config.yaml
model: "image autoencoder"
dataset: "larger renderings of crowded toy scenes"
train_examples: 45211
image_size: 48
crop_scale_min: 1
horizontal_flip: false
color_jitter: 0.2
bottleneck: "plain"
downsampling_factor: 8
encoder_arch: "efficientnet"
encoder_norm: "groupnorm"
encoder_activation: "silu"
encoder_weight_standardization: false
encoder_channel_attention: "se"
encoder_depths: [2, 2, 7, 2]
encoder_kernel_size: 3
encoder_stem: "deep"
encoder_expansion: 4
encoder_widths: [24, 48, 96, 192]
loss: "l1"
latent_channels: 32
decoder_norm: "groupnorm"
decoder_activation: "silu"
decoder_weight_standardization: false
decoder_widths: [32, 32, 64, 128]
decoder_blocks_per_level: 2
decoder_block: "sep"
decoder_attention: false
decoder_upsampling: "nearest_conv"
init: "lecun_normal"
residual_init: "zero_last"
optimizer: "muon"
muon_scale: "match_rms_adamw"
learning_rate: 0.0044
momentum: 0.95
nesterov: true
orthogonalizer: "polar_express"
adamw_lr_other_params: 0.001
max_steps: 10800
batch_size: 128
epochs: 30.6
lr_schedule: "poly"
final_lr_fraction: 0
warmup_steps: 320
weight_decay: 0.06
adamw_weight_decay_other_params: 0.01
Rows from block 8 of the encoder, named by matrix and row number. Each number is 128 + 32 x the weight over its row's rms, rounded and kept within 0 to 255. All counts start at 0. After the name is the row's rms in percent of the matrix's.
# fc1: squeeze-excite reduce (encoder.blocks.8.se.fc1.weight, 24x384), inputs 0-127
fc1.6 057 [121 129 119 176  87 131 156 125 128  98 175 125 127 105 102 126 124  90 121 109 155 108 139 128 145 183 126 132 129  19 135  77 130  99 120 140 120 100 149 107  99 123  99 113  98 132  19 140 151 139 137 140 159 116  82 109 122 162 121  56 215 131 155 120 116 122 159 143 136 143 137 120 115 157  16 110  44 122 132  97 108 117  51 123 113 138 159 139 139 142 110 109 102  73 150 135 121 145 159 193 125  89 142 128 143  53 133 142 123 106 103 109 241 115 111 140 111  82 160 137 134 122 128 119  98 131  70 144]
fc1.7 044 [114  61 120 133 104 110 111 146 163  95 122 114 130 125 137 101 130 129 135  99 104 125 133 130  87 136 109 118 146  65 159  94 162  93 145  97  80 122 114 155 116 107 124 115 107 146   0 146 132  65 126 168 121 119  72 160  85 115  63 121  97 140 164 155 149 125 153 134 159 132 158 144 128 151 181 119  72 160  69 103 151 119  89 116 102 149 125 137 112 131 129 147  64  63 115 154 124  95  83 136  82 130  68 150 110  66  91  60 114 104 120  84 121 152 127 137  95 127 151  92 106 134  92  60 141 126 105  67]
fc1.8 044 [103  89 104 142 107 128 139 156 168 115 108 121  96 152 114 120 142  94 119  45 128 129 133 131 110 132 124 129  16  20 110 113 150 120 112 138 160 132  96 112 131 139 129 146  98 101 185 127 136 102 125 123  96 172  86 165 164  81 134 147 144 114 111 130 141 127 135 137 128 148 118 138 103 125  67 137 116 130  83 130 118 159 100 128 121  88 113 142 141 163 164 134 112  89 166 104 109 109 122 158 154 151 182 110 130   0 121  90 138  70  75 100 108 133  79 104 119 124 125 106 122 111 174 133 106 165 114 166]
fc1.9 157 [ 88 166 114 127 106 145 126 118 110 117 173 107  86 138 135 118 123 108 152 145 144 129 136 129 148 125 178 149 142 112 106 152 130 128 134 135 113 126 159  85  95 145 133 119 110 127 203 148 142  69 155 126 145 125 124 101 136 129 122 105  79 136 128 138 124 122 125 138 117 140 142 141 116 127 185 138 136 128 112 123 158 142 108  94 140 152 176  77 140 135 150 144  86 152 151 126 158 161 140 122 133 157 108 177 136  17 157  96 113 143 178 133 134 112 130 149 125 138 114 157 109 135 176 121 160 122 134 115]
fc1.10 044 [124  84 142  95 144 100 119 117  73 149 113 126  72 155 129 129 133  86 127 128 132 131 127 104 158 100 127 114 114 161  85 137 109 123 112 131 154 155 136 167 103  81 144 133  96 129 120 111 133  83 106 126 132 117  60 162 122 154  93 151  27  91 120 146 144 149  92 126 204 132 127 146 113 124 106 160  46 146 117 176  89  98 161 157 109  92 110 132 108 131 121 163 198  92 126 144 149 114 131 139 129 170 146 156 112 116 113 172 132 113 139  65  91 142 109 143 129 123 132 128 156 137 150 108 148 219  83 133]
fc1.11 046 [126  71 118  97  86 126 107 120 121  92 114 127  68 114 132 146 124 106 114  46 124 141 126 153 124 110 125 114 152  66 178 129  87 141 147 113  37 101  95 107 116 131  97 147 110 152 144 154 123 140 146 120 122 118 143 120 133 100 200 140 126  86  87 144 163 132 123 138 144 132 108  97 149 124 177 138   0 134 162 157 144 125 137 139 130 121 103  89 151  97 126 154 110 216 119 134 115 111 142 142 119 162 104 141 150 156 116 103 137 185 116 108  84 126 172 123 129 159 102 115 115 133 101 103 126 146  56 140]
fc1.12 165 [125  35 121 122 103 147 156 145 140 110  54 121  87 125 114 133 123 160 142 113 112 121 128 133 131 151 149  93 243 168 137 137 106 117 118 123 128 106 111 104 142 108 128  98  97 143  62 190 110 175 105 130 154 208  98 132 159 143 146 105 132 160 144 125 128 126 159 102 151 132 159  92 155 162 144 130 150 140 143 105 147 162  76 138 139  88  38  48 111 141 141 194 151 125 211 151 122 126  72 110 122 117 145 148 121  51 124  93 136  64 123 141 129 124 163 150  93  78 179 119 144 135 103  91 116  75  81 156]
fc1.13 057 [103 142 107 125 166 141 163 101  31 117 137 146  49 125 110 124 125 137 105 115 127  76 107 130 119 109 100 166 111  63 130 153 114 108 134 136 155 122 155 104 125 119 129 148 109 105  24 161 126 130 113 112 141 125  63 150 122  80 133 115 182 109 155 100 159 132 164 115  93 135 136 106 114 113 110 118 107 168 129 103 105 105 122  94 130 142  62 108 144 139  95 129  75  87 102 175 124 121 141 124 120 149  83 136 128  78 116 109 188 103 121 141 148 139 118 130 121  93 118 135 127 125 134 103  58 134 101 138]
fc1.14 147 [180 120 150 131 133  81 120 126 149 134 127  81 159  92 156 128 112 180  75 106 176 148 125 153 153 114  75 107 117 162 153 108 155 120 121 104 144 111 109 149 164 160 115 120 132 137 106 115 152 134 160 148 117 131 196 143 169 117  72 127 105 135 125 115 159 149 149 116 117 113 126 151 144 103 138 127 135 134  74 160 159 169 128 182 144 110 215 181 122 133 120 114 157 122 123 157 151 144 120 144 137 163 179 104 116 144 114 199 123  72 175 126 120 146 144 125  75  87 127 128 139 125 115 155 162 165 219  90]
fc1.15 161 [115 138 127 156 152 133  90 126  93 112  82 134 130 142 126 104 133 117 130 136 142 147 135 120 119 132 157 114  76  85 141  93 134 140 134 154 171 103 124 143 115 141 124 173  74  91 149 115 108 117 107 174 163 127 116 134 122 110 133 129 140 169 110 195 145 158 143 141 179 133 106 163 102 147   8 131 110 153  89  90 106 129 161 112 120 137 183 153  89 144 126 120 107  71 109 192 119 152 113 142 133 124 138 110 116 140 147 138 133  82 140 148 123 136 120 126 117 172  89 166 122 157 172 150 178 137  58 147]